config.yaml
model: "segmentation model"
dataset: "single toy objects rendered from many sides on busy backdrops"
train_examples: 50862
image_size: 48
crop_scale_min: 1
horizontal_flip: true
rotation_deg: 10
num_classes: 8
arch: "unet"
norm: "batchnorm"
hidden_act: "gelu"
pixel_unshuffle: 2
widths: [64, 128, 128]
blocks_per_level: 3
block: "plain"
attention: false
upsampling: "nearest_conv"
init: "kaiming_normal"
optimizer: "adamw"
learning_rate: 0.0015
beta1: 0.9
beta2: 0.95
eps: 1e-10
max_grad_norm: 1.0
adaptive_grad_clip: 0.1
cautious_weight_decay: true
max_steps: 14900
batch_size: 512
epochs: 150.0
lr_schedule: "cosine"
final_lr_fraction: 0
warmup_steps: 2980
weight_decay: 0.3
Rows from block 10 of a small segmentation model, named by matrix and row number. Each number is 128 + 32 x the weight over its row's rms, rounded and kept within 0 to 255. All counts start at 0. After the name is the row's rms in percent of the matrix's.
Before each channel's rows are labels from the 100 images, of 14848, where the channel reaches its highest value: "top examples" is what is common among them; "peak on" is the class under the peak. Only what is clearly more common there than usual is listed. The data: single toy objects rendered from many sides on busy backdrops. In brackets: how many of the 100.
# conv: 3x3 conv (model.decb.0.2.conv.weight, 128x128x3x3, each kernel summed), inputs 0-127

top examples: dog (57)
peak on: part in the main colour (100)
conv.13 103 [135 105 132 114 142 136  94  62 123 158  99 173 118  61 164 138 186 152  92 103 150 145 129  92  70 166 114 155  83 144 172  91  95 125 120 124  59  79  82 103  99  83 124 161 147 154  90 104  62 107 145 111 107  79 113 124  82  81 118 102 142 104  63  54 129 128 118 102 100 159 149 177 139 133  84 117 106 133 159  71 107 146 144  89 143 143  96 104 186 139 107 133 136 110 152 178 109 130 135 107 179 125  94  80 137 131 105 167 136 153 140  84 100  66 157 137 163 146 101 176 124 105 142 102 139  80  72 112]

top examples: from below (68); arch (32)
peak on: part in the second colour (44)
conv.107 103 [122  62 167 139 190  57  83 147 130  73 157  49 151 152  84 123 123 121 129 119  66 140 137 132 118 167 100  91 121 152  89 132 141  80  73 145  99 115 147 118 125  40 109 146 172 162  69 106 120 133 149 149 138 121 116 146 123 124 130  91 152  93 101  77  85  99 126 109 170 140 164 126 151  90 100 101  96 102 147 148 130 144 111  97 107 123 167  71 122 146  88  74  77  31  86 111  96 120  92  90  91 123 113 122 112 120 152 115 123  95 140 132  60 103  97 171 132 108  80 124 116 154 150 135 145  91 121 135]

top examples: truck (43)
peak on: part in the main colour (58); dark part (41)
conv.114 100 [105 144 170 109 135  88  63 142 126 103 204  76  88 107 104 165 118 132 126 114 120 136 110 103 126 144 152 149 143  54 109  88  80 112  57 115 104  63  99 130 108 126 166 144 106 149  98  98 112 137 158 160 115  96  84 177 110 106 124 135 142 154  90 134 142 134 136 120 135  91  80 117 158 134 135 110 133 156 130  67  67  56 150 137 114 143 128 150 121  85 129  83 104  81 183 108 142 105 173 130  53  64 117  58 156 108 138 124 105  92 112  57 144 126 120 114  95 128 131 132  93 133  28 121 110 119 134 127]

top examples: from below (71); flower (66)
peak on: green part (26)
conv.63 109 [135 126 149  95  65 124 138 146  85 129 135 119 140 105 155 121 147 125 135 113  46 130 127 138 123 117  85 142 170 142 145 152 128 124 133 164 131 167  75 101  76 122 103  27  89 182 102 120  90 143  62 117 107 155 106 113 119 118 123 158 159 120 100 103 110 135  41 127 129  90 144 104 105  97 129  92 131  96  78  90 108 104 151 145  35 122 108 129 130 141 122  60 177 104 139 131 131 165 148 142 169 124  98  63  77 127 107 123 132  82  95 167 129 158 149 139  63 143  94 164  97 150 132  83  78 120  71  89]

top examples: truck (80); from below (71)
peak on: dark part (52)
conv.76 107 [102  76 164 127  92 141 123 150 110 177 125  89 147 164  90 115 115 137 127  81 127  97 129 111 124 151  71 160 115 151 103  94 162 109 127  91  92 163 149  85 107  43 103 142  98  85 162 129 154 124 107 118 139 102 141 150  78  61 109  67 119 143 105 104 141 127  85 104 125 128  78 120 109  93 113 153 111 156 118 154 104  28 151  66 114 112 129  52 113 132 164 143 119  77 122 143 125 115 106 112  98 144  90  58  90  89  85  96 129  89 110 156  90  95  93 111  70 140 145  95 139 123  96 100 111 139  87  50]

top examples: dog (75)
peak on: part in the main colour (57)
conv.115 097 [107  86  74 172 156 201 128 145  96 165 145 159 136 151  84 102 173 120 103  99 159 144 106 149  90 113 145 140 124 147 138  65 124 126 145 160 138 129  72 199  86  68 139 143 114 114 123 138 120  89 111  95  63 141  70  99 140 136  56 111  72 143  88 126  65 120 114 104 122 121  92  80 138 180 132  73  96 119  95 184 105 100 157  92 125  59 114 113  79 130 104 140 140  84  98 126 108 143  92 111 141 162 115 157  82  80 136 146  97 150 165 134 134 100 109 152 139 116 155 154 137 139 127 142 120 131  53  62]

top examples: ice cream (100)
peak on: part in the main colour (100)
conv.91 094 [117 125 136 117 129  92 123  54  92 141  76 110  88 122 171  49 129 115  87 116 133 108 124 121 135 133 112 126 190  66  89 164 116  88 149  74 109  50  76 134 150 114 144 110 171 129 130 154  98  85  93 112 116 153 154  77 179 118  80  85  98 144 134  93 106 136  53 116 151 157 161 129 106 136 180 118 120 136  86 136 104 116 108 131 135 102  84 126 110 128 101 128  73 139 131 154  77 121  77 106 132 150 141  88  84 114 137 134  76  42  96  68  88 151 170 151 124  93 143 115 127 112 110 153 153  57 118 126]

top examples: bottle (65); boat (34)
peak on: white part (96)
conv.122 108 [117 110  93 132 133 146 127 125 128 109 157  79 138 123 132  76 118 106 121 143  85 163  89  93 112  37 136  70 125 134 155 111 123  87 135  91  73 126 132  99 107 110 155 103  93 171 102 119  45 113 140 131  54 136 137 142  37 134 126 129 120 166  81  95 135  54 149 106  87 120 138 135 150 145 100 125  91 124 113 117 134  94 105  65 150 120  71  90 150 111 139 125 110 124 110 130 117 115 146 127 160 143 116 153  87 124  71  65  87 105 111 121 165 175 120 209 152 150 100 140 148  42 109 120  77  78 124 120]

top examples: bottle (79); level (60)
peak on: white part (88)
conv.105 096 [101 155  99 155 150  96 118  89 113  97 150  72  90 156 138 125  56 127  95 111 164 158  88 111 146 127 103 105 119 120 111 126 149 130  86  59 107 133 133 138 152 117 136 156 129 130 154  70  65 114 152 139  71  84 155 126  90 122 129  93 110 134 160 109 184  97 106 150 182  75  78 122 149 163 121 175 101 109  42 160 129 123 127 109  49 146 169 141 125  85  76 139 128 154  72 176 102 136 125 137 204 128 134  61 117 105 125 152 136 120 161  66  63 129 121 127 159 152 101 152 167  75 123 114 121 113 157 138]

top examples: dog (31); teapot (31)
peak on: part in the main colour (82)
conv.42 099 [137 111 136 103 114 150  94 120 137  43 131  85  60  57 108 102 149 131 141 151 141 118 120 127  88 132 191  99 104 164 147 160 106  61  72 133 139  16 131 128 115  67 137 153 112 150 147 130 154 119 108 111 137 116  89 109 123 128 138 111 112 119 122 100  81 150 134 108 125 124 124  78 142 105 131  59 151 127  54 105 118 132 153 124 130 102 132  41  80 155  80 114 108 111  74 200 144 127  86  81  97 119 128 124 141 119 122 145 146 152 124 161 143 146 167 182  95  92 128 123 118 163  78  67 139 121 104 101]

top examples: dog (54)
peak on: part in the main colour (96)
conv.90 132 [ 74 123  92 124 148 119 148 113 121 115 159 194 126 170 120  50 170 127 134  95 143 139 107 133 124 147 127 119 149  53 154 147 124 124 152 126 135 125 141   0 144 137 131 136 150 137 155 108  69 108  93 143  90 149 146 146 154 138 140 135 146 113 128 146 128 118 100 109 139 100 144 108 137 165  65 125  47 125 144 130 122 117 134 161 172 152 151 155 120 111 128 128 118 148 122 160  99 125 103 144 189 103 157 113 126 141 100 137 157  69  77 128 132 123 139  96   0 140 149 144 170 104 148 151 114 108 124 122]

top examples: truck (94); from below (71)
peak on: dark part (86)
conv.10 111 [113  89 124 132  98 101 115 101 127 116  84 122 140  81 125  97 110 127 141 115 135 128 130 150 120 137 111 115 119  77 143 127 120 102 119  34  57 121 147  75 123 117 137  89 132 164 182  88 104  88 124 134  97 134  98 138 173 115  76 123 107 132 125 121 164  75  92  16 151  36 122 102 119 107 154 134  84  94 130 113 101 125 128 148 128 141 149  76 168 130 115 100  74 101 143 119 168 147 137 139 137 137 100  82  84  54  91  88 103 127 105  82  89 100  22 144 108  85 150 123 124  91  92 123 115 126 133 129]

top examples: from below (63); house (42); ice cream (29)
peak on: part in the main colour (78)
conv.34 119 [152 128 130  95 155  78  88 120 112 118 128 134   0 107  93  95 133 132 128 145 180 146 116 135 136 161 141 118  97  99 125  89 122 122 113 138 141 125  91 130 152  30 114  83  83  88 107 122 141 131 122 148 171  53 153 115 148 139 145 121 162 131 104  81 169 111  99 149  94  85 139 165 139  96 123 110  85 130  76  78 147 127 147 130 135 120 131 154 157 104  98 114 150 157 127 135 117 110 146  68 162 143 155 138 132 121 116 148 121 135  63  59  93  87 101 146  77 112 132 136  84 122  91 138 123 131 138  96]

top examples: bottle (89); from above (60)
peak on: white part (77)
conv.4 096 [ 70 120  96 126  78 131 104  21  89 136 110 134  97 129 135  98  22 130  97 140  95 157 156 104 149 109 128  68 120 107 104  93 117 140  94 105 124 144  87 108 125 111 104 131 104 178  88  99 122 118 133 136 104 129 113 115 117 109 149 127 110  90 155 109 165 129  70  36 160 111  54 119 111 123  88 140 167  92  91  95 125  97 117  87  35 162  84  95 113  69 124 111 150  82  96 150 155 114 150 159 145 107 120 104  82 109 103 119 137 122  89 134 158 121 114 142 170 101  93 108 153 120  84 132 113 132 149  87]

top examples: from below (74); arch (47); house (38)
peak on: part in the main colour (96)
conv.66 108 [139 101 147 104 113  56 146 115 128  84 127  60 136 114  80 122 144  30 102 134  77 138 147 132  87 134  94 146 128  94  83 166 102  67  69 121 151 134 125 105 100  92  90  36 107 117  98 140 101 151 120 161 137 154 124  73 108 145 124 163 103 140 126 102 130  45 103 135  30 104  96 155 161 113  98 116 127  93 118 125 106 141 151 129 136  60 162  94 118 111 124 123 109 136 113  96  91 120 124  81 131 134 120 122 135 115 134 108 113 131 118 144 105 139  84 134  74 125  28 133 133 124  98 112 136 151  60 124]

top examples: truck (55); house (35)
peak on: white part (69)
conv.17 099 [ 90  97  90 117 115 141 109 136  97 114 164  86  78 140 126 115  76 137 144 113 117 126 145 133  83 143 114 133 142  94 138 116 106 115  94 118 107 158  95 162 109  45 105  76 113 101 149  78 117 136 130  33  93 151 177 137 101  95 110 148  91 125 107 147  93 151 112  99 120 146  82  30 108  74 114 135 121  88 135  29 143  92 136  89  73 130  87  93 136 117  94 129  70 171 158 100 115 126 150 130 102 107  50 117 113  91 117 106 171  93  87 119  92 155 119 130 150  96 159 118 110 122 141 176 127 133  80  91]

top examples: bottle (92)
peak on: white part (58); part in the main colour (42)
conv.111 100 [129 165 153 154  59 133  71 149 137 125 148  98 111 117 120 134 141 133  53  67 145 134 150  89 120 147 112 137  87  80 124 175 111  58 108 140 142  63  93 157 108 126 129 141  83 156 158 120 123 163 161 106   6 109 124  87 114 124 136 112 121 162 111  86 127 132 147  92 129 116 140 154 164 100  87 154 105 101 116  12  75 145 143 119  86 128 109 155 112 131 128 101  95 126 127  76 102 117 127 170 119 139 149  64  90 119  96 119 150  92 119  86  84 138  61 133 104 136 153  92 145 134  82 122 132 135 124 110]

top examples: bottle (78); from above (71)
peak on: part in the main colour (47)
conv.9 110 [124 161  98 105 161 119 120 120  93 151 143 105  96 111 187 131  93 114 108 103 164 139  80 127 135  80  98 156 137 109 174 144  88 158 133  34 129 178 117  75 144 136 133 135  85 159 126 129 118 134  72 103  47 150 174 127 115  51 129 136 114 157 144 150 153 133 122  71  85 118 117  66 144 175 176 102  89 145 144 144  93 120 111 126  66  93 117 145  97  77 107 158 142 131  57 114 130 123 102 130 132 145 140 177 115 113  74  94 109 110  59 111 187 142 106 145  69 127  91 140 160  66 116  95 109  87 126 131]

top examples: ice cream (40); bottle (36)
peak on: part in the main colour (52)
conv.118 086 [ 76  96 167 137  65 144 125 102 108 143 142 116 154 139 129  82  94 152 136 146  60 116 144 111 171 129 153  87 162 194 159 104 135 120 147 124 120 114  86 109 132 108 121 174  80 175  70  73 134 136  79 119 126 173 103 118 139 123  68  51 105 118  52  68 124 143  46 125 165  66  90 122  92 112  78  90 138  81 141 140  67  76 114 109 115 145 159  70  69  64 154 112 122  95 118 157 108 126 105  95 119 137 108 109 133 119 129 148 134 180 140  96 107 159 132 138 105 133 126 116 133 123  89 147  96 119 146 123]